From a checkpoint of a small image denoising model: norm batchnorm, activation leaky_relu.
Rows from block 10, named by matrix and row number. Rows with one number belong to one channel. Each number is 50 + 10 x the weight over its row's rms, rounded and kept within 0 to 99. All counts start at 0. After the name is the row's rms in percent of the matrix's.
# convs0: first 3x3 conv (model.blocks.10.convs.0.weight, 64x64x3x3), inputs 24-29, a 3x3 kernel for each
# convs1: second 3x3 conv (model.blocks.10.convs.1.weight, 64x64x3x3, transposed), outputs 24-29, a 3x3 kernel for each
convs0.3 096:54 51 52 54 60 62 45 47 50 48 49 31 42 47 31 53 47 39 72 59 50 64 28 34 60 32 35 58 53 63 46 42 63 57 42 75 45 55 52 51 56 56 49 53 53 39 44 35 51 72 51 46 53 51
convs0.4 109:44 44 43 38 50 45 45 52 53 41 35 53 69 71 67 42 45 49 51 46 53 46 32 31 57 56 61 50 52 31 34 79 73 49 39 19 55 45 44 52 37 50 56 54 51 41 43 50 47 52 58 43 54 45
convs0.5 103:43 39 48 64 56 48 58 55 54 47 51 37 70 72 39 68 59 46 48 40 56 46 39 46 48 59 55 38 47 44 53 58 53 55 57 55 44 39 40 47 40 44 54 44 42 57 64 53 58 54 60 45 47 45
convs0.6 099:42 54 44 50 55 44 45 44 42 59 48 42 41 39 34 41 51 69 37 38 62 41 46 54 27 34 60 44 46 48 46 45 55 32 41 45 39 47 52 42 40 47 55 56 61 47 48 47 39 37 55 40 44 53
convs0.7 099:40 34 44 40 51 57 52 58 61 25 39 45 29 26 31 41 42 44 33 61 68 57 75 70 65 61 49 40 37 63 44 26 45 54 50 52 48 45 38 47 45 37 49 53 47 56 52 54 48 41 52 48 50 54
convs0.8 102:35 45 37 41 50 38 35 38 49 67 52 48 41 36 35 44 52 54 42 42 59 54 52 69 75 64 69 40 51 56 42 41 60 48 50 72 54 49 44 48 51 48 49 50 47 39 47 39 49 80 44 44 49 35
convs0.9 106:50 60 65 48 52 57 51 46 48 56 48 41 32 39 49 43 42 60 42 50 52 46 39 62 77 78 75 47 50 48 40 21 54 47 45 55 53 61 48 36 47 49 43 38 39 53 46 53 37 51 39 31 31 45
convs0.10 105:51 60 53 47 62 56 60 48 42 60 65 81 55 56 53 50 42 49 54 49 44 42 55 52 38 59 56 42 50 54 42 47 49 62 46 52 46 39 42 55 48 39 65 49 42 41 40 32 40 52 45 41 46 45
convs0.11 106:55 54 47 60 51 46 54 61 57 60 66 60 37 53 59 40 36 39 63 47 40 58 41 41 37 33 41 55 63 59 66 58 71 43 28 56 33 48 68 41 45 62 51 56 67 64 62 49 56 55 39 57 60 58
convs0.12 100:52 53 59 47 53 61 46 44 50 24 13 40 74 65 36 68 67 50 51 54 67 35 34 51 50 48 41 32 61 43 41 79 52 37 76 47 48 42 37 53 49 46 49 57 56 50 49 53 44 46 37 46 49 45
convs0.13 103:59 50 50 52 46 45 39 38 48 67 54 57 46 35 52 53 38 46 42 66 68 58 85 73 41 53 44 56 41 40 54 29 41 50 49 51 43 55 41 50 52 38 55 38 26 43 45 54 37 44 53 51 60 55
convs0.14 095:44 48 56 44 57 57 46 53 55 53 56 66 23 56 75 21 66 68 54 54 25 52 56 34 59 64 70 46 44 43 32 29 38 27 41 57 42 52 63 44 48 47 46 44 43 53 56 59 46 47 47 53 50 50
convs0.15 100:55 49 43 66 73 49 56 62 46 51 39 43 41 33 35 42 62 40 43 28 36 65 56 38 45 61 55 56 41 46 43 30 46 48 59 66 66 60 50 57 51 43 39 40 45 48 59 43 47 41 61 46 41 51
convs0.16 094:25 30 29 29 40 39 22 32 39 53 50 51 28 27 40 43 37 55 53 41 56 35 37 44 43 39 43 54 43 45 45 20 51 48 19 53 48 40 50 57 57 48 56 58 45 37 57 51 54 57 52 53 53 48
convs0.17 097:52 51 41 45 59 49 52 70 53 37 40 29 25 36 34 44 31 24 25 34 45 58 71 54 66 71 68 46 30 43 49 30 48 42 88 60 53 48 50 51 47 45 50 49 55 60 42 42 43 43 54 38 42 51
convs0.18 091:46 57 42 68 77 54 47 59 48 46 63 59 54 58 51 48 49 41 40 46 50 43 57 53 37 48 55 32 59 45 59 93 50 44 45 35 45 51 47 54 62 59 54 63 54 51 51 53 50 58 51 55 54 54
convs0.19 104:61 57 47 49 51 53 58 59 54 55 66 63 42 50 56 52 55 50 61 51 57 35 21 42 36 38 32 38 46 43 46 34 33 32 39 30 41 53 48 54 71 60 52 57 49 46 66 54 51 76 53 47 52 43
convs0.20 099:48 71 63 54 80 69 41 66 55 50 50 45 59 39 40 68 31 33 59 55 44 57 62 52 49 43 45 56 36 50 46 52 49 49 55 50 43 47 53 48 65 55 46 56 48 39 42 52 55 74 55 40 52 50
convs0.21 106:47 44 49 37 47 47 46 59 54 58 50 51 76 38 47 52 33 46 20 27 48 12 25 66 36 55 78 51 51 53 50 79 49 46 65 55 53 52 48 46 48 47 39 42 42 63 48 50 53 40 51 46 45 49
convs0.22 096:50 33 40 43 28 31 44 30 31 51 50 54 61 65 49 45 57 51 32 38 54 49 49 48 37 42 36 40 49 59 43 73 56 48 66 52 52 49 39 54 47 45 50 44 50 61 63 48 54 39 45 48 38 44
convs0.23 100:44 51 47 47 52 55 55 54 51 59 47 45 86 58 34 30 53 86 37 50 62 45 69 68 52 58 46 27 44 41 40 15 18 18 33 43 49 54 45 47 51 38 54 41 42 48 52 47 55 44 43 45 42 41
convs0.24 103:48 51 51 53 52 51 53 39 44 33 40 50 35 37 44 62 44 15 71 72 59 52 51 38 32 14 26 74 46 30 42 64 51 44 54 50 46 34 47 54 52 53 53 60 63 43 46 45 54 61 53 52 53 62
convs0.25 097:46 54 58 44 51 51 41 45 49 53 55 39 56 65 62 57 58 47 22 34 48 36 39 42 46 39 50 58 45 68 31 25 88 30 46 59 50 49 44 53 54 50 49 50 45 66 55 57 41 54 61 51 58 57
convs0.26 093:53 71 57 63 78 67 50 62 47 55 54 44 34 31 59 52 53 60 36 35 35 33 38 37 37 31 45 68 43 40 57 17 46 42 37 57 61 50 62 58 57 63 64 59 60 31 50 41 43 68 56 37 52 55
convs0.27 097:60 55 61 64 41 64 57 55 52 42 42 21 33 60 31 63 41 27 51 53 62 44 41 54 37 28 45 49 57 58 49 66 36 54 69 60 54 41 52 39 43 54 47 44 54 51 55 56 40 61 55 50 53 57
convs0.28 099:57 52 68 47 56 44 54 64 63 71 55 46 48 50 35 50 42 50 47 37 35 53 96 61 46 69 58 26 34 60 35 46 45 52 33 37 46 48 50 56 57 45 43 54 40 43 52 42 50 35 51 50 58 60
convs0.29 103:59 64 64 60 70 65 62 62 54 60 54 45 51 45 36 53 54 51 60 54 51 39 37 48 64 58 44 41 56 59 47 31 45 49 32 56 47 51 49 45 57 43 46 47 42 62 60 47 53 61 50 43 53 47
convs0.30 102:53 56 41 46 45 40 44 58 52 62 72 71 51 50 81 49 56 57 53 69 45 53 75 58 44 51 48 49 16 62 15 72 55 28 59 49 45 51 53 50 53 59 42 41 44 56 50 50 53 47 39 51 55 50
convs0.31 106:45 55 54 52 56 49 56 59 52 45 43 59 73 55 54 60 46 42 33 52 48 41 48 50 57 52 41 28 61 63 54 97 43 66 50 30 47 56 55 60 58 51 56 62 47 51 48 52 46 31 54 48 52 50
convs0.32 098:43 47 41 47 56 55 48 50 57 56 61 58 68 68 52 61 49 71 28 51 36 50 76 59 43 49 68 71 60 40 51 68 42 56 50 49 47 44 27 55 58 35 48 49 47 47 35 38 41 34 47 54 49 54
convs0.33 098:53 58 47 65 43 43 58 51 41 56 32 45 38 37 19 48 42 32 52 47 38 51 30 45 47 58 47 52 42 58 55 99 66 58 69 41 47 61 56 49 53 51 51 58 50 52 49 44 48 58 35 43 41 48
convs0.34 103:55 62 52 47 62 57 50 53 48 49 60 42 52 60 49 55 46 48 34 44 57 30 41 56 30 32 58 69 48 53 43 00 33 53 36 61 34 35 45 41 33 37 54 47 45 46 49 42 48 59 53 54 66 61
convs0.35 100:53 57 51 49 53 37 48 53 43 35 29 42 45 41 38 49 61 39 47 37 46 57 38 33 50 52 46 61 39 49 38 56 65 41 82 54 54 52 47 54 54 48 50 53 52 47 49 48 44 58 60 47 57 50
convs0.36 095:52 57 63 45 50 61 63 48 56 40 60 66 55 59 49 57 50 53 63 56 52 53 59 54 41 52 48 58 53 57 37 55 49 63 63 57 43 41 22 60 69 41 48 61 44 44 46 36 47 26 42 40 40 39
convs0.37 102:57 43 45 63 56 59 63 55 57 45 47 60 71 80 66 48 43 51 52 40 67 50 47 61 53 69 56 29 73 42 43 88 50 48 32 44 49 60 43 44 52 48 51 54 46 48 54 46 51 44 46 48 36 47
convs0.38 098:57 65 63 46 62 67 33 38 60 42 25 25 48 50 28 17 38 30 40 30 44 46 43 33 50 57 51 39 49 62 43 62 51 52 69 56 48 49 51 56 42 56 46 41 55 53 54 39 50 45 51 57 60 57
convs0.39 099:47 58 55 48 59 57 42 48 48 51 85 92 65 68 70 88 37 43 57 64 37 52 70 45 36 59 51 80 46 38 72 30 25 76 29 37 46 49 49 54 55 44 50 57 58 52 54 53 64 54 59 54 61 52
convs0.40 099:56 57 47 59 49 50 50 43 62 44 38 36 49 32 09 49 30 34 43 48 43 31 32 29 32 61 50 83 58 47 68 74 49 32 60 57 58 48 52 51 42 60 54 56 54 57 57 49 51 53 57 53 50 43
convs0.41 102:57 67 56 68 57 45 53 33 32 47 48 50 72 79 60 57 49 40 57 44 35 43 26 31 41 31 32 56 47 36 42 79 62 47 44 36 48 50 51 54 51 56 46 44 43 42 46 51 58 61 50 55 57 56
convs0.42 098:48 33 41 54 42 56 57 58 66 60 54 49 70 80 55 42 40 78 33 37 45 44 25 40 43 67 61 32 45 53 39 56 46 53 58 39 64 67 51 62 65 54 60 70 46 51 50 43 45 35 46 37 37 37
convs0.43 101:47 46 48 48 62 60 48 50 55 29 36 56 21 42 75 00 54 79 17 30 39 41 59 63 63 66 73 42 43 39 28 20 37 25 25 13 48 54 46 50 47 39 52 44 45 49 56 51 41 41 47 42 40 38
convs0.44 098:50 54 47 37 44 46 38 40 48 53 51 41 22 38 54 31 51 55 56 51 46 55 54 46 45 43 47 74 55 64 49 38 65 44 44 54 49 48 42 61 66 50 54 60 57 22 23 33 27 38 43 32 41 39
convs0.45 098:56 47 55 47 53 58 51 38 49 30 34 38 69 55 50 30 53 40 45 59 48 46 58 56 49 37 49 39 40 30 46 49 38 47 43 58 44 54 41 49 59 49 43 52 51 38 43 45 51 33 48 59 57 56
convs0.46 099:47 50 57 49 56 56 49 46 48 51 46 52 68 63 50 59 71 49 54 48 47 15 47 68 38 64 65 41 44 42 32 27 47 39 50 77 48 43 52 39 41 57 42 44 50 52 50 49 55 46 50 53 49 59
convs0.47 104:58 56 63 55 50 54 53 47 59 78 61 63 49 45 50 50 44 32 76 73 58 75 42 49 49 44 48 68 73 61 72 86 53 73 87 61 41 48 50 53 60 56 55 57 42 50 42 48 56 65 48 41 40 50
convs0.48 095:47 56 49 56 55 54 44 51 46 62 67 41 32 52 44 39 53 49 48 44 47 45 47 46 58 67 49 35 49 40 45 46 38 55 53 45 54 54 59 47 41 53 46 52 58 48 50 52 45 53 55 49 49 57
convs0.49 094:47 55 49 62 72 46 49 57 45 48 51 45 47 54 62 49 41 42 36 43 60 36 60 64 42 55 64 36 59 48 59 67 39 54 66 47 57 51 42 55 54 52 44 47 50 36 53 49 36 52 59 43 52 54
convs0.50 092:67 70 72 75 67 69 80 66 62 54 63 54 53 67 37 37 56 46 46 48 47 47 49 43 50 43 36 46 48 47 57 42 67 47 23 44 57 63 58 61 67 69 64 71 67 55 49 54 56 55 56 55 54 58
convs0.51 105:54 53 44 58 48 51 51 46 54 59 77 55 52 46 51 38 63 64 47 36 33 56 56 35 53 54 52 45 51 41 36 42 57 26 49 51 50 45 42 55 56 49 44 48 42 53 59 50 49 66 51 61 59 56
convs0.52 103:48 66 59 52 54 48 52 43 47 42 37 57 38 38 55 56 54 49 73 68 57 77 61 41 48 49 45 70 54 35 57 04 40 46 32 38 57 53 51 59 56 51 59 53 44 40 47 46 48 43 43 51 57 43
convs0.53 103:52 53 65 38 32 42 46 33 47 59 50 36 56 60 48 47 55 44 47 39 43 49 81 47 42 49 53 40 37 44 48 40 45 29 32 45 35 45 42 49 63 51 48 62 59 50 46 47 46 33 49 46 37 31
convs0.54 098:54 46 52 51 44 41 54 48 51 61 80 96 58 49 69 54 42 48 60 57 50 53 66 53 45 49 40 62 51 62 56 19 55 58 47 55 55 63 63 42 55 52 42 45 50 44 40 44 42 43 53 49 47 49
convs0.55 104:41 53 60 46 58 59 41 42 38 11 16 28 37 52 37 37 59 46 43 37 40 40 47 53 58 57 54 67 65 63 47 36 23 30 16 24 57 51 59 51 48 52 51 57 61 46 62 49 49 50 58 55 53 51
convs0.56 102:69 59 62 70 69 73 59 64 65 51 47 33 46 39 58 44 50 61 39 46 45 45 56 50 47 51 58 54 48 38 52 28 37 43 43 48 43 40 35 46 51 43 38 41 43 53 56 53 47 36 43 43 38 39
convs0.57 096:49 43 41 52 47 44 60 50 52 58 70 54 31 58 66 53 58 29 55 59 32 71 73 43 58 59 48 69 42 69 43 36 75 65 62 42 38 51 53 48 52 63 45 48 58 49 53 57 50 46 50 39 49 54
convs0.58 101:41 45 45 44 42 39 41 35 40 50 45 37 49 74 48 53 44 40 34 48 43 57 54 37 60 50 41 49 34 49 44 26 47 69 58 51 57 59 57 55 52 61 49 50 63 66 58 56 45 52 49 46 44 46
convs0.59 106:50 58 50 52 57 53 49 47 50 66 61 50 29 48 53 38 46 46 45 58 49 36 54 64 21 33 50 64 59 77 51 29 41 45 51 65 46 51 50 46 58 55 50 51 56 53 46 53 50 43 48 45 46 48
convs0.60 104:49 52 56 48 49 54 56 55 61 48 60 36 47 49 38 59 65 52 67 58 50 52 61 37 48 46 28 61 81 64 56 12 57 35 11 54 56 54 61 41 46 55 40 42 46 49 57 59 57 52 55 55 55 52
convs0.61 099:57 53 55 50 49 53 34 38 42 36 40 40 45 56 46 38 41 44 48 48 48 50 53 45 43 39 43 41 35 42 46 75 56 37 43 25 55 61 36 66 72 47 41 52 39 42 29 40 44 45 41 42 57 38
convs0.62 097:50 58 55 42 55 50 49 57 42 57 76 69 27 47 47 20 36 36 48 44 40 61 54 46 70 54 42 71 59 57 72 68 43 51 65 27 47 54 49 62 59 53 58 52 47 49 55 46 49 50 54 52 49 60
convs0.63 098:41 58 54 44 58 46 50 62 60 42 51 50 32 43 41 36 44 61 39 43 57 59 74 66 60 59 62 44 45 38 60 44 42 72 58 58 52 52 50 48 49 42 32 33 39 52 53 64 47 57 61 52 69 54
convs1.3 091:45 57 54 41 64 51 43 40 44 56 48 49 61 48 46 60 47 46 61 65 51 62 58 53 63 54 42 44 46 45 49 62 46 47 47 48 59 55 63 55 44 54 53 52 51 13 19 37 26 35 33 36 17 33
convs1.4 101:52 51 56 48 54 53 47 50 49 56 42 38 64 37 31 54 47 54 50 61 56 49 43 51 51 59 64 53 50 53 65 52 44 48 45 46 41 40 46 46 61 56 55 59 67 39 54 47 57 57 66 40 58 58
convs1.5 094:46 48 57 66 43 57 46 56 52 38 49 57 29 29 55 36 51 65 46 39 52 44 38 51 52 53 64 46 69 77 44 73 64 30 44 50 62 55 41 48 66 68 62 46 69 56 47 35 58 56 48 44 59 51
convs1.6 109:46 40 47 55 46 43 58 49 58 52 63 60 58 65 59 55 49 53 50 38 36 40 45 50 58 45 39 46 44 39 39 39 48 36 47 63 40 51 48 40 53 58 37 53 54 58 46 67 51 52 57 65 60 58
convs1.7 100:42 54 46 53 53 49 53 59 52 58 54 64 66 70 76 45 48 47 59 58 51 39 39 47 36 37 68 52 52 37 59 78 52 56 56 48 71 45 44 72 44 45 71 57 47 60 62 60 35 34 48 40 42 59
convs1.8 107:53 54 44 48 43 50 58 55 42 50 59 52 60 63 51 49 47 41 44 40 45 43 45 48 58 54 67 59 48 54 46 44 55 48 60 54 58 64 60 55 55 55 70 65 51 53 44 33 59 43 33 58 57 52
convs1.9 095:51 49 49 43 52 53 52 52 47 58 71 57 37 52 53 43 55 49 34 26 26 49 60 50 57 61 61 50 45 50 49 62 59 51 48 48 59 63 49 55 67 50 38 55 42 50 53 56 42 69 62 38 38 54
convs1.10 098:49 49 53 49 52 55 58 56 54 82 69 74 45 46 58 90 60 62 36 67 75 34 62 67 44 53 62 52 51 68 39 32 59 54 52 57 55 49 38 43 46 43 31 47 64 49 54 50 57 55 39 39 47 44
convs1.11 081:49 47 49 52 51 48 63 43 49 52 60 68 46 45 48 33 33 40 50 64 42 53 66 53 56 42 42 54 56 62 48 52 50 39 41 34 60 52 45 57 47 51 45 33 28 39 63 63 46 54 60 39 36 21
convs1.12 115:47 52 52 47 51 56 48 50 48 45 50 78 18 29 64 41 27 32 50 49 54 61 50 51 51 62 52 40 55 65 42 63 51 37 46 41 53 50 44 55 28 37 56 40 40 57 45 56 53 65 56 55 63 61
convs1.13 099:46 44 44 49 56 41 46 45 40 59 62 50 54 53 44 55 47 47 59 47 63 58 37 44 54 41 45 57 58 62 64 46 47 57 53 60 59 65 67 55 57 68 53 47 46 53 58 59 62 51 52 51 49 53
convs1.14 092:45 48 53 41 50 54 40 44 60 61 60 83 20 38 89 29 39 64 48 36 39 61 64 56 69 55 48 48 50 46 48 62 47 35 43 42 57 47 46 54 45 47 62 38 43 42 43 32 48 27 08 62 51 39
convs1.15 107:48 53 57 53 42 50 56 50 48 53 53 56 52 41 40 63 60 47 73 62 54 56 49 64 43 48 53 46 56 54 59 71 51 73 57 58 50 53 46 50 55 48 61 54 50 41 63 64 39 50 57 29 52 65
convs1.16 093:42 54 54 53 68 61 49 52 61 48 44 45 51 42 46 56 43 45 53 55 45 46 58 47 50 57 50 48 33 36 39 37 40 47 43 49 23 33 26 40 43 39 41 34 27 40 42 52 43 37 40 54 43 42
convs1.17 094:45 47 50 47 55 60 50 54 55 54 50 41 63 68 57 47 64 58 42 33 42 32 35 60 64 78 94 38 33 59 43 70 72 58 74 42 50 54 36 53 45 36 62 44 34 55 41 51 48 37 49 54 48 54
convs1.18 107:20 16 07 26 20 17 21 11 03 51 58 47 43 44 37 47 53 50 43 49 47 45 59 51 44 63 66 53 51 51 51 25 46 45 41 61 59 54 57 47 44 49 57 45 54 36 40 39 48 49 52 51 60 59
convs1.19 098:51 46 45 45 56 53 55 55 44 57 55 52 42 54 42 54 51 50 48 57 40 49 43 35 53 59 52 62 62 47 64 75 71 63 63 59 50 57 57 54 36 34 41 45 42 60 55 61 34 59 50 42 46 35
convs1.20 089:55 69 59 53 85 74 57 45 59 62 48 45 61 59 57 52 61 50 59 51 48 58 47 47 61 64 55 49 54 54 42 71 58 50 61 55 67 45 55 60 40 46 55 82 71 50 57 49 61 62 53 40 70 58
convs1.21 101:51 55 39 59 54 51 49 47 53 66 41 51 43 25 57 47 54 65 67 65 42 71 50 46 54 38 49 54 41 41 54 56 60 55 69 63 30 50 56 42 39 52 46 50 70 66 57 46 58 69 30 51 33 17
convs1.22 107:77 57 57 67 82 66 54 76 60 50 51 55 33 41 53 44 54 52 41 52 53 58 53 54 48 54 45 53 44 51 44 46 54 43 44 50 45 45 57 41 26 50 56 46 60 58 63 43 52 65 53 41 59 51
convs1.23 097:48 39 47 54 49 65 55 48 54 44 36 42 70 65 46 72 39 46 52 53 53 39 41 56 44 47 48 48 57 74 74 62 21 65 53 45 46 47 52 53 46 48 60 40 52 57 38 54 52 52 64 49 51 57
convs1.24 105:52 54 42 50 55 51 49 51 44 65 53 45 51 64 63 48 47 39 84 98 77 69 59 54 35 16 15 54 50 45 49 65 57 60 68 43 47 47 52 36 52 55 54 54 59 53 48 32 44 53 61 61 61 62
convs1.25 099:43 43 45 43 57 52 45 44 41 38 51 40 37 62 53 38 47 55 59 40 38 53 55 56 44 51 58 36 48 49 42 36 54 43 46 55 53 56 46 50 52 46 53 57 51 47 52 58 37 46 52 46 40 40
convs1.26 105:44 41 47 46 33 36 42 33 47 53 50 43 48 44 44 48 44 45 46 46 44 39 54 48 41 51 47 48 53 54 42 41 44 49 36 43 53 42 48 40 32 57 50 48 59 49 59 50 63 48 53 49 44 50
convs1.27 105:55 48 43 54 38 46 54 52 50 46 31 59 34 77 56 59 59 51 57 55 61 47 38 46 44 36 63 45 26 44 58 47 33 52 56 51 63 57 61 70 30 58 53 56 56 45 63 55 42 51 76 31 46 39
convs1.28 089:45 38 49 44 44 41 36 50 44 50 50 52 50 57 58 68 47 48 43 29 32 31 31 33 42 33 36 48 36 46 53 55 57 53 50 52 66 75 60 51 41 52 60 43 48 57 44 40 41 43 43 48 57 58
convs1.29 094:55 43 52 49 30 52 62 53 66 54 38 32 60 41 41 63 47 41 46 53 50 47 47 37 48 44 50 49 36 23 47 58 38 46 54 41 53 41 64 40 11 43 63 50 61 43 46 49 36 36 45 44 37 44
convs1.30 096:54 53 49 59 32 52 48 50 57 42 48 70 38 43 48 48 60 55 48 34 57 52 47 58 38 36 56 58 39 61 23 28 84 21 65 50 47 44 61 42 60 52 34 43 44 38 50 63 36 52 53 42 39 50
convs1.31 102:48 46 51 53 41 47 52 46 49 44 53 40 65 35 38 54 45 48 39 59 57 53 61 54 48 54 43 45 47 58 55 73 47 71 61 43 47 50 41 36 48 36 41 55 50 56 45 71 60 44 64 66 54 45
convs1.32 094:49 50 55 43 45 54 54 54 53 38 42 44 44 46 44 24 31 35 43 48 57 43 51 45 50 47 46 45 48 39 41 42 43 52 52 54 64 56 65 60 59 45 55 58 48 60 56 47 59 49 52 63 52 61
convs1.33 104:48 51 64 32 62 76 42 54 53 52 38 56 41 56 45 63 44 44 42 37 51 52 27 53 51 41 59 51 38 43 46 39 38 58 45 55 55 43 51 79 29 47 58 33 51 46 61 55 68 51 47 57 36 27
convs1.34 091:56 57 56 57 56 52 46 49 47 59 47 44 59 45 45 59 47 40 51 58 53 56 66 52 61 59 51 53 60 53 64 73 55 45 46 34 54 47 48 42 48 51 49 53 61 73 66 59 59 55 44 74 67 71
convs1.35 114:42 56 50 42 58 53 44 49 45 39 58 48 41 62 53 40 34 36 61 55 51 45 50 55 44 54 59 38 58 49 69 45 43 65 51 48 54 41 53 53 36 51 61 41 49 44 41 47 55 40 44 49 42 42
convs1.36 094:53 47 45 39 40 51 58 47 34 53 37 38 48 51 43 45 39 41 56 43 55 52 47 63 47 41 55 36 41 52 51 49 30 62 48 44 50 36 39 53 52 49 61 61 60 60 48 64 47 24 57 54 50 68
convs1.37 099:46 50 50 60 36 46 49 54 61 54 65 57 49 60 39 30 35 34 59 58 57 46 33 44 40 43 53 51 54 55 42 30 56 51 27 55 46 46 48 45 41 47 58 49 48 50 40 48 57 57 51 53 52 55
convs1.38 092:60 41 54 73 41 43 55 50 50 58 65 64 48 41 40 49 48 44 46 57 48 50 44 59 48 45 40 45 51 42 55 47 48 49 41 51 35 61 61 18 54 67 31 41 62 46 45 36 55 43 43 46 53 43
convs1.39 095:40 48 57 43 44 50 40 47 51 53 49 68 56 54 50 53 35 37 63 43 49 55 33 35 63 48 47 49 53 25 70 71 31 61 40 38 60 44 35 61 53 35 60 62 57 56 48 43 54 54 41 58 56 56
convs1.40 094:56 49 55 65 44 59 45 47 45 73 63 67 79 58 57 60 58 56 42 44 64 61 73 63 54 61 50 55 64 57 43 41 47 42 34 42 56 62 44 48 40 52 54 44 51 46 42 34 45 57 56 28 26 46
convs1.41 110:50 42 41 55 69 69 45 59 57 68 51 49 55 59 54 60 51 48 40 41 41 41 26 40 55 77 81 54 59 56 62 66 52 47 48 53 76 77 74 77 63 47 53 41 58 30 29 41 38 30 50 38 53 56
convs1.42 097:53 64 61 57 73 61 48 30 43 58 52 61 45 55 62 53 50 43 56 66 57 46 49 65 41 42 49 62 43 48 45 54 57 56 54 51 52 58 44 30 21 36 43 64 57 63 45 69 65 81 63 49 57 69
convs1.43 094:54 53 41 38 40 47 59 50 58 18 37 66 33 68 80 40 55 67 32 39 46 49 53 59 49 56 75 55 51 47 43 65 63 52 52 39 65 53 43 63 47 48 53 42 54 57 48 70 58 46 64 52 44 54
convs1.44 103:52 52 45 47 54 52 43 45 48 49 44 53 52 47 57 51 47 57 50 48 42 43 52 44 37 45 45 51 51 49 45 37 48 40 38 48 48 47 44 55 53 45 56 47 53 52 48 42 53 52 32 51 40 38
convs1.45 100:46 69 56 43 40 57 42 42 36 68 53 51 42 33 40 47 49 31 57 51 43 54 38 31 53 67 54 29 45 48 49 61 51 52 36 44 49 40 48 66 52 41 68 63 47 44 44 47 63 55 50 54 46 54
convs1.46 102:44 50 60 44 48 52 45 56 51 45 48 52 65 47 29 58 44 41 27 39 64 28 43 74 43 53 60 52 47 55 47 67 54 52 56 51 48 51 52 54 55 59 56 64 54 72 61 49 63 64 34 59 43 41
convs1.47 103:39 59 52 45 61 52 47 46 54 40 39 38 51 46 38 50 46 41 48 46 50 44 61 43 53 47 46 43 45 47 45 36 41 39 38 56 60 44 36 40 42 44 39 46 46 66 57 65 53 79 57 42 66 73
convs1.48 107:28 35 27 34 49 46 31 20 33 54 56 56 49 51 45 40 43 61 47 58 43 54 63 58 59 53 45 52 46 50 53 50 52 56 56 61 53 62 56 44 47 51 48 49 58 42 49 46 57 53 40 50 49 50
convs1.49 099:68 77 69 75 95 83 83 84 75 54 62 57 47 54 46 38 56 64 47 43 46 49 61 49 32 55 47 54 50 48 60 25 44 56 46 60 40 23 27 46 33 19 41 38 27 44 37 61 58 33 48 57 50 40
convs1.50 094:77 64 72 59 68 73 52 70 69 57 52 45 50 50 45 47 45 48 59 58 46 51 43 45 56 54 63 49 57 54 35 42 53 43 51 59 21 22 19 23 23 28 51 34 39 61 54 52 42 40 53 37 43 57
convs1.51 085:60 55 40 57 56 58 44 42 54 51 45 50 42 19 42 53 40 32 64 61 45 66 47 32 59 46 39 38 48 51 41 70 61 59 66 58 59 58 60 48 45 45 52 42 62 35 42 48 39 53 41 40 51 45
convs1.52 087:61 52 50 57 48 53 53 54 65 36 54 52 37 42 46 48 54 50 63 69 56 52 45 29 45 41 39 47 59 57 54 88 41 57 48 28 45 56 51 51 54 63 55 56 58 50 49 48 56 43 35 53 49 46
convs1.53 104:51 56 46 45 59 49 49 57 50 46 39 33 40 32 42 56 67 66 58 53 59 48 63 56 49 40 47 55 49 58 62 48 51 51 54 55 37 45 57 47 61 61 59 54 70 39 35 40 42 18 64 49 65 56
convs1.54 100:55 51 46 53 60 58 52 51 54 40 60 68 35 49 52 39 29 38 53 50 56 38 44 53 43 52 51 48 55 56 42 62 48 43 58 39 53 50 62 52 51 61 45 39 57 55 52 44 58 46 53 54 55 66
convs1.55 098:46 54 56 44 46 51 39 46 48 25 34 35 42 44 37 44 57 50 33 32 50 43 41 50 46 52 60 62 55 45 40 30 46 16 14 48 40 43 40 45 51 46 39 54 53 56 67 52 55 76 61 51 57 65
convs1.56 117:65 67 66 61 54 58 64 60 65 55 49 52 52 51 51 59 62 52 57 63 64 66 80 59 61 63 62 53 56 54 46 54 52 55 57 57 34 35 40 46 46 50 54 49 54 69 57 48 49 48 43 36 38 49
convs1.57 098:60 56 47 62 37 42 54 48 40 51 33 61 50 55 63 49 68 67 57 36 37 62 49 62 69 67 41 53 69 43 76 18 22 64 27 44 32 40 55 44 68 77 45 48 63 69 55 38 48 20 40 49 47 65
convs1.58 102:52 46 47 50 61 51 52 55 47 51 52 52 55 49 39 61 49 38 40 46 48 52 49 40 53 42 52 47 47 46 57 62 56 57 61 58 58 50 58 57 51 59 66 56 70 58 61 48 57 58 44 53 68 57
convs1.59 096:51 60 57 42 52 56 44 43 46 53 52 67 48 44 52 33 37 36 52 65 62 37 59 66 29 35 40 36 57 61 61 69 54 40 45 40 51 40 40 67 49 42 73 62 60 25 51 53 30 47 56 30 45 52
convs1.60 108:52 46 48 41 43 41 56 51 60 40 48 38 46 63 52 58 72 54 27 32 31 21 31 22 44 26 43 62 66 64 69 47 65 58 44 53 38 36 46 38 28 36 39 44 47 57 38 59 42 49 48 52 40 55
convs1.61 102:42 50 48 45 39 38 44 46 36 59 63 66 53 50 49 54 42 51 45 48 49 47 58 48 47 51 42 41 42 40 37 23 38 43 43 49 59 56 46 43 73 49 42 61 66 68 71 50 53 40 43 48 26 36
convs1.62 089:52 48 46 54 58 56 40 47 51 48 64 83 36 56 76 03 27 43 53 46 48 60 51 50 63 55 33 64 56 53 54 25 30 38 45 51 46 46 56 56 42 47 56 45 52 51 42 43 47 45 40 67 53 43
convs1.63 105:54 50 44 52 50 49 48 56 59 41 58 59 56 59 55 44 55 53 52 54 48 57 60 45 48 47 50 47 41 39 49 59 49 51 61 44 40 40 50 48 45 52 43 42 48 53 48 51 50 46 59 41 37 55